config = dict(
    dropout=0.1,
    moe_every=2,
    slots_per_expert=1,
    kernel_size=5,
    grad_clip=0.5,
    lr_schedule='cosine',
)
Rows from block 5 of a small masked image model, named by matrix and row number. Rows with one number within an expert belong to one neuron, the router's apart. Each number is 128 + 32 x the weight over its row's rms, rounded and kept within 0 to 255. All counts start at 0. After the name is the row's rms in percent of the matrix's.
After each expert's rows are labels from the 100 images, of 14976, where the router gives the expert most weight on average: "top examples" is what is common among them. Only what is clearly more common there than usual is listed. The data: dashed paths with two dots that lie on the same path or on different ones.
# router: slot weights (model.blocks.5.mlp.router.weight, 16x128, trained with AdamW), inputs 0-42
# up: expert up (model.blocks.5.mlp.up, 16x32x128), inputs 0-42
# down: expert down (model.blocks.5.mlp.down, 16x128x32, transposed), outputs 0-42

# expert 11
router.11 038 [110  93 102 147 104 136 172 130 143 146 105 184 126 152  61 102 123 118 118 182 130 109 128 189 123 114 127  66 205 111 181 120  92 117 138 122 118 121 162 105 133 144 134]
up.10 075 [ 82 160 114 153 128 116 149  99 112  70 112 148 115  79 124 155 161  98  95  42 138  94  42 135 126 111 135  57 188 114 125 137 142 114  93 146 142 209 138 122 123  97 136]
down.10 060 [144  87 123 159 130 158 129 116 101 118 118  17 114 123 188 140  92 175 123 104  61 134 162 152 113 104 139  88 142 187 205  77 101 146 157 185 100 135 144 113 105 133 145]
up.13 074 [131  56 101 135 118 142 147 138 127 178  96 136 134 145 137  94 192 194 132  96 130 217 128 138  93 182  86 121 106 184  71  92 151 117 174 146 136 118 140 132  85  93 111]
down.13 112 [112 255  82 129 119 106 168 174 144 155 121 157 173 152 177  86 106 127 104 125 171 253 147  81 132 140 147 134 177 130 149  73 125 123 151 126 110 132 136 104  99 128  98]
up.14 130 [115  89 124 115 106 125 111 134 115  95 145 179 137  92 139 140  72 120 103 158 102 173 109 151 126 122 114  99 134 101 100  83 133  35 112 114  83  63 195 127 116 113 133]
down.14 149 [132 177  96 138 131 130 148 136 149 152 100 108 192 161 106 111 201 130 114 133 138 122 112 123 172 148 120  80  59  92 170 173 102 141 131 138 116 127 117 126 142 111 122]
top examples: short paths

# expert 0
router.0 057 [ 90 119 147 135 150 129 151  97 127 134 154  45 120 123 118 117 155 125 122 110  85  99 175 130  81 142 118 176 135 147 174 154 146 178 116 134 128 137  46 146 154 116 117]
up.10 152 [113 124 113 107 118 105 104 136 108 142 108 181 137 148 154 159 116 139 161 218 117 116  60 131 108 110 126 162  78  97 154 157  81  77 166 102 107 173 148 170  76 125 152]
down.10 132 [122 115 166 113 122 140 105 113 151 118 111  66 129 115 109 124 114 116 169  94 111 154 132 178 156 135 115 118 193 105 204 162 168 163 159  87 142 134  89 170  97 163 184]
up.11 147 [136  87 110 130 136 168 175  89 125 160  86  92 131  49 146 109 148 150 116 101 128  96 116 115  86 122 121 135 126 103  28 129 164  81 116  92 140 110  68 165 128 117 131]
down.11 134 [140 199 102 135 169 130 138 155 144 183 149 208 141 179 124 143 159 106 131 114 185 124 128 119 162 136 118  99  45  93 126 113  82 119 133 132 120 126 158  76 130 117  84]
up.12 073 [201 101 118 177 125 122 142 155  97 103 144 240 115 117 157 136 122 156 129 131 159 133 104 143 122 133 140 154 112 165  92 141 154 170 114 186 105 124 135 148  95 153 124]
down.12 067 [111 139 113 112 105 135 103  90 109  87  72  71 184 108 173  95  95 139 118 136  78 174 141 121 104 140 100 145 180 161 164 105 109 129 167 127 104  99 102  72  82 182 158]
top examples: short paths

# expert 1
router.1 122 [165 137 105 131 114  96 139 130 144 168 108 196 115 119 107 142 131 127 149  95 139 125  60 130 181 132 150  98 161 132 129  50 102 106 148  58 144 127 156 116  92 160 132]
up.7 061 [114 146  57 135 142 176  79 144 139 150 145 129 110 125 150 137 164 132 130 155 116  81 183  70 133 177 118 127 147 119 169  72 141 159 122 134 168 107 155 145 164 156 106]
down.7 053 [107 165 111 129 156 143 131 147 107 139 163 115 104  80 134 129 174  87 128  97  94 167  86 101 127 162 143 108 137 117 181 134 146  76  80 116 129 143 126  85 146 126 116]
up.8 055 [133  90 120 126 144 142 115 154 129 128 179  34 122 118 120 133 185 102 115 111 160  87 155 190 124 185 150 139 139 138 135 176 122 122 104 129 128 114 153 131 139  73  91]
down.8 026 [ 98 108 124  98 163 149 125  75 154  92 105  96 116 124 141 150 134 143  97 121 107 105 158 122 115 107 100 155  88  98  78  76 199 215 150 146 107  96 149 113  76 122 127]
up.9 063 [ 98 109 124 108 144 139 122 162 121 131 129 131 116 112 139 123 156 116 123 108 133  99 155 114 133 203 163 146 137 154  86 176 136 128 129 141 134 143  78 122 173  48  82]
down.9 039 [144 131 128 170 118 136 147  27 157 100  34  56 134 129 131 158 126 189 101 134 153 123 151 138 126 117 158 104  71 123 107 120 130 136 211 117 126 108 228 179  75 112 139]
top examples: many distractors

# expert 9
router.9 054 [104 141 199 138 150 138 141 120 121 135 127  56 117 131 106 114 100 108 109 145  89  88 172  98  72 124 136 174 116 141 172 154 130 171 113 146 125 154  66 139 154 107 125]
up.10 105 [150 153 137 106 106 143 120 156 138  84  47 160 148 153 118 156  34 145 133 173 102 113 154 137 124  89 103 153  73  74 161 135 111 126 135 128 109 181 175 129 101 189 161]
down.10 101 [116 100 139  95 128 122  26 151  79 106 128 155 135 112  64 109 149 120 128 106 127 103 122 100 134  86 119 111 107  98 137 161 176  94 117  82 105 122 158 124  85 101 129]
up.13 052 [167 109 100 165 106 123 146 223 168 154 131 127 134  79 136 116 137 104 135 148 146 139 140 152  78 130 135 160  95 138 134 126 131 169 130 151  84 127 146  48 113 103  97]
down.13 084 [100 151  69 118 148 140  95 139 148 125 139 128 124  96  53 135 122  92 112  77 158 213 129  74 126 114 127 155 165 177  74  52 124 131 141 122 124  98 168 136 157 135  94]
up.16 127 [105 165 131 101 132 129 104 101  96  88  84 131 131 164 141 154  63 159 164 169 127 120 113 110 145  71 130 131  92  89 214 155  99 131 113  96 103 151 212 146  76 201 125]
down.16 146 [139 114  89 100 110 109  89 122 119 118 159  78 145 131 116 120 118  94 134 124 108  71 109 134 118 151 118  79 103  84 143 187 180 127  77 142 126 174 181 176 129 110 112]
top examples: short paths

# expert 14
router.14 143 [164 167 136 139 103 127 144 154 119 133  94 193 152 112 129 133 124 129 114 169 180 164  94  96 157 118 103  53 169 114 128  80 115 101 164 149 117  50 144  81 132 148 160]
up.7 063 [119  40  38  84 156 154 127  43 138 132 141  73 102 124 111 137 218 128 119 117 134  27 143 191 118 157 176 134 125 166 103 128 135  96 127 127 107 128 176 132 124 105  84]
down.7 070 [112 133 116 148 130 126 156 127  93 113 144 123 134 143 122  90 157 126 116 134 123 127 140 100 192 137 119 142  90 125 119 122 125  46  86 147 168 164 179 130  82 229 145]
up.8 100 [106  30  72 112 136 140 122 154 138 132 166  80 115 158 149 145 193 100 119 124 136  90 155 190 120 158 138 158 127 138 118 112 130 125 112 132 124 104 151 127 129  61  82]
down.8 127 [124 159  81 138 141 141 129 161 124 164 139 126 138 149 131 114 183  94 122 116 124 156 192 126 141 142 154 154 102 127 120 134 102 118  90 111 107 124  38  59  22 187 148]
up.9 088 [110  69  98  78 132 180 128 151 159 143 186 192 122 111 108 142 204 110 114 120 118  97 158 179 152 208  82 147 142 139 129 107 116 152 114 123 143  92  84 133 120 109  87]
down.9 096 [108  94 137 197 139 149 115 185 176 143 181  52 140 101 117 155 132  54 160 130  94  93 116 100 101 143 173 167 128 144 110 154 162 121 129 108 133 119  89 124 125 159 109]
top examples: many distractors

# expert 4
router.4 068 [118 119 143 134  82  93 130 104 118 114 139 179 156 120  55 123 160 129 158 161  70 123 184  86 143 134 139 122 154 156 133 103  45 159 111 107 125 167 139 127 119 165 120]
up.8 062 [142 181 154  79 176  98 154 132 120 164  91  82 151 119 130  92 190 103 113 121 130  31 143 210 120  53 107 114 130 126  38 163 164 135 107 101  93 161 110 151 159 118 145]
down.8 091 [144 163 137 161 132 115  92 143 115  99  85 183 122 110 141 174  97 136 112 133 198 152 115 115 127 120 165 122  98 103 131 123 130 118 110 152 159 113 220 114 117 125 189]
up.9 064 [117 114 137 136 110 166  87 101 146 147 215 135 101  95 135 163 150 155 128 159 128 123 139 228 119 179 127 114 129 128 140 108 157  65 134 170  91  52 100 143 114 147 130]
down.9 060 [182 141 118 184 123 132 135  92 132 110  58 140 138 112 144 132 115  97  59 123 119 167  89 137 112 160 123  75 120 118  63 109 152 113 114 109 144 113 202 191 119 137 124]
up.10 173 [148 123 141 121  94 128 113 102 133 159 105 144 145 111 118 157  85 115 135 172 122 111  91 153 139  91 117 167 142 127  98 100 168  93 150 123 111  94 207 117  94 169 142]
down.10 141 [132 136 136 112  99 126 133 119 113 159  91  65 107 105 181 133 122 132 119 140  93 121 131 165 122 116 110 118  69  75 159 190 137 117 178 125 128  88 115 160 131 173  78]
top examples: short paths

# expert 8
router.8 121 [188 117 115 170  91 125 148 167 147 140  99 184 141 133 133 157 116 142 149 147 167 168 133 134 119 103 148  58 198 135 145  95 126 134 182  76 118  90 176 117  86 169 150]
up.7 106 [127  90  96  93 126 166 131 166 157 142 179  96 114 129 130 146 211 111 110 126 133  69 171 152 123 197 126 148  70 127 106 104 122 138 130 119 128 123 128 110 162 112  60]
down.7 121 [120 124 134 142  82 127 139  96 174 161 251  54 132 170 166 179 172 110 137 130 110 111  85 139  95 147  91 139 140 148 143 130  71 133 102  96 159  82 131 103 167 141 102]
up.8 117 [120 134 123 112 134 155 112 120 140 126 179  95 117 133 108 146 212 110 102 114 135  70 148 150 110 179 154 153  89 146 107 120 128 122 112 133 132 123 113 130 160  61  72]
down.8 123 [111 128 148 103 116 143 111 119 119 114  72  58 127 141 121 139 164 119 150 122 121 132  68 135 191 151 141 112 107 119 154 121 131  26 121 119 123 118 178 154 169 167 134]
up.9 077 [103 188 143 108 140 165 129 110 160 152 225  32 124 121 139 132 172 119 125 137 127 112 181 123 118 179 141 121 146 116 124 133 104 120  94 125 143 111 163 168 189  61 134]
down.9 070 [126 125 148 202 131 105 150  19 148 122 127 112 133 156 124 109 110 178 121 126  92 134 136 123  75 130 123 151 141 127 117 184 140  96 142  89 100 108  46 118 145 115 144]
top examples: many distractors

# expert 10
router.10 125 [150 104 113 143 102 125 165 124 125 123 114 171 122 137 111 144 138 132 157 121 142 141  80 142 157 115 125  88 167 110 125 136 123  75 161 132 115 119 224 104 107 207 134]
up.7 046 [134  87  81  67 137 132 105 119 130 134 190 108 134 128  63 102 203 125 112 121 157  84 177 114 149 213 120 124 150 133 126 119 131 105  92 135 126 131  89 115 137  93  98]
down.7 016 [ 95  44  85 146 151 156 169 129 138  95  94 153 133 167 174 138 111 162 129 122 160  97 130 119  93 121 125 171 177 115  99 104 136 160  59  73  53 142 138  91 157 125 178]
up.8 062 [134 128  79  97 124 165 111  98 140 134 182 112 128 122 122 143 178 115 106 114 128  61 163 166 130 186 156 141 166 153 109 106 126 151 144 138 124 131  45 128 170  72  90]
down.8 058 [189 125 158 111 102 132  93  82 125 104  49  52 119 141 164 172 113 129 117 115 156 132  66 167  75 172 130 107 140 105 122 109 197 108 122 133 143 103 238 129 141  95  91]
up.9 146 [131 125  99 103 130 146 110 180 144 135 184 131 111 123 121 148 200 108 113 133 132  62 134 164 132 167 122 137  90 132 104 107 129 141 119 129 132 132  62 128 165  55  84]
down.9 166 [221 137 110 131 125 130 137 176 131 152 222 118 124 133 118 123  94 108 116 129 130 154 216 123 137 133 138 143 136 133 108 134 117 192 153 129 149  84  81  96 103 107 140]
top examples: many distractors; long paths

# expert 7
router.7 097 [122 106  84 135  42 113 136  92 160 116 101 171 145  89 123 134 139 144 160 118 119 171 102 166 224 132  93 106 114 108 142  68 125  81 131  75 157 134 101 147 109 156  94]
up.7 112 [148  82 108 103 146 160 132 154 134 133 182  92 127 123 121 150 212  91 104 141 127 141 139 160 103 170 166 156 125 135  99 103 134 137 107 119 127  82 132 136 166  89  58]
down.7 077 [210 172 118 118 114  87 110 144 105 161 142 134 108 163 105 111 140 106 112 127 120 169 228 128 115 115 111 119 118 160  80 125  74 170 139  95 162 111 125 141 103 142 127]
up.8 112 [128 163 151 133 126 123 120 160 129 131 196  74 106 114 150 150 146 105 117 109 134 113 133 167 125 133 194 162 145 141 128 163 130 148 105 127 138 116 149 135 186  69  99]
down.8 085 [100  82 138 105 184 155  96 141 120 110 171  87 121 120 152 144 136 104 119 159 173  82  69 137 156 126 135 115 146 131 156 115 151 156  78 166  81 150 204 164 107 163 138]
up.9 113 [117  95 135  95 124 161 106 150 130 126 190 156 129 133 137 157 242 108 103 122 133 130 160 115 149 207 153 124  97 129  54  81 141 150 115 117 129 106  54 138 156 105  54]
down.9 083 [ 96 133 128  49 114 135 135 168  95 148 166 154 136  87 113  96 157 117 161 135 123 140 128  85 152  91 108 116 153 136 167 124 124  73  46 131 147 154 113 173 137 192 165]
top examples: many distractors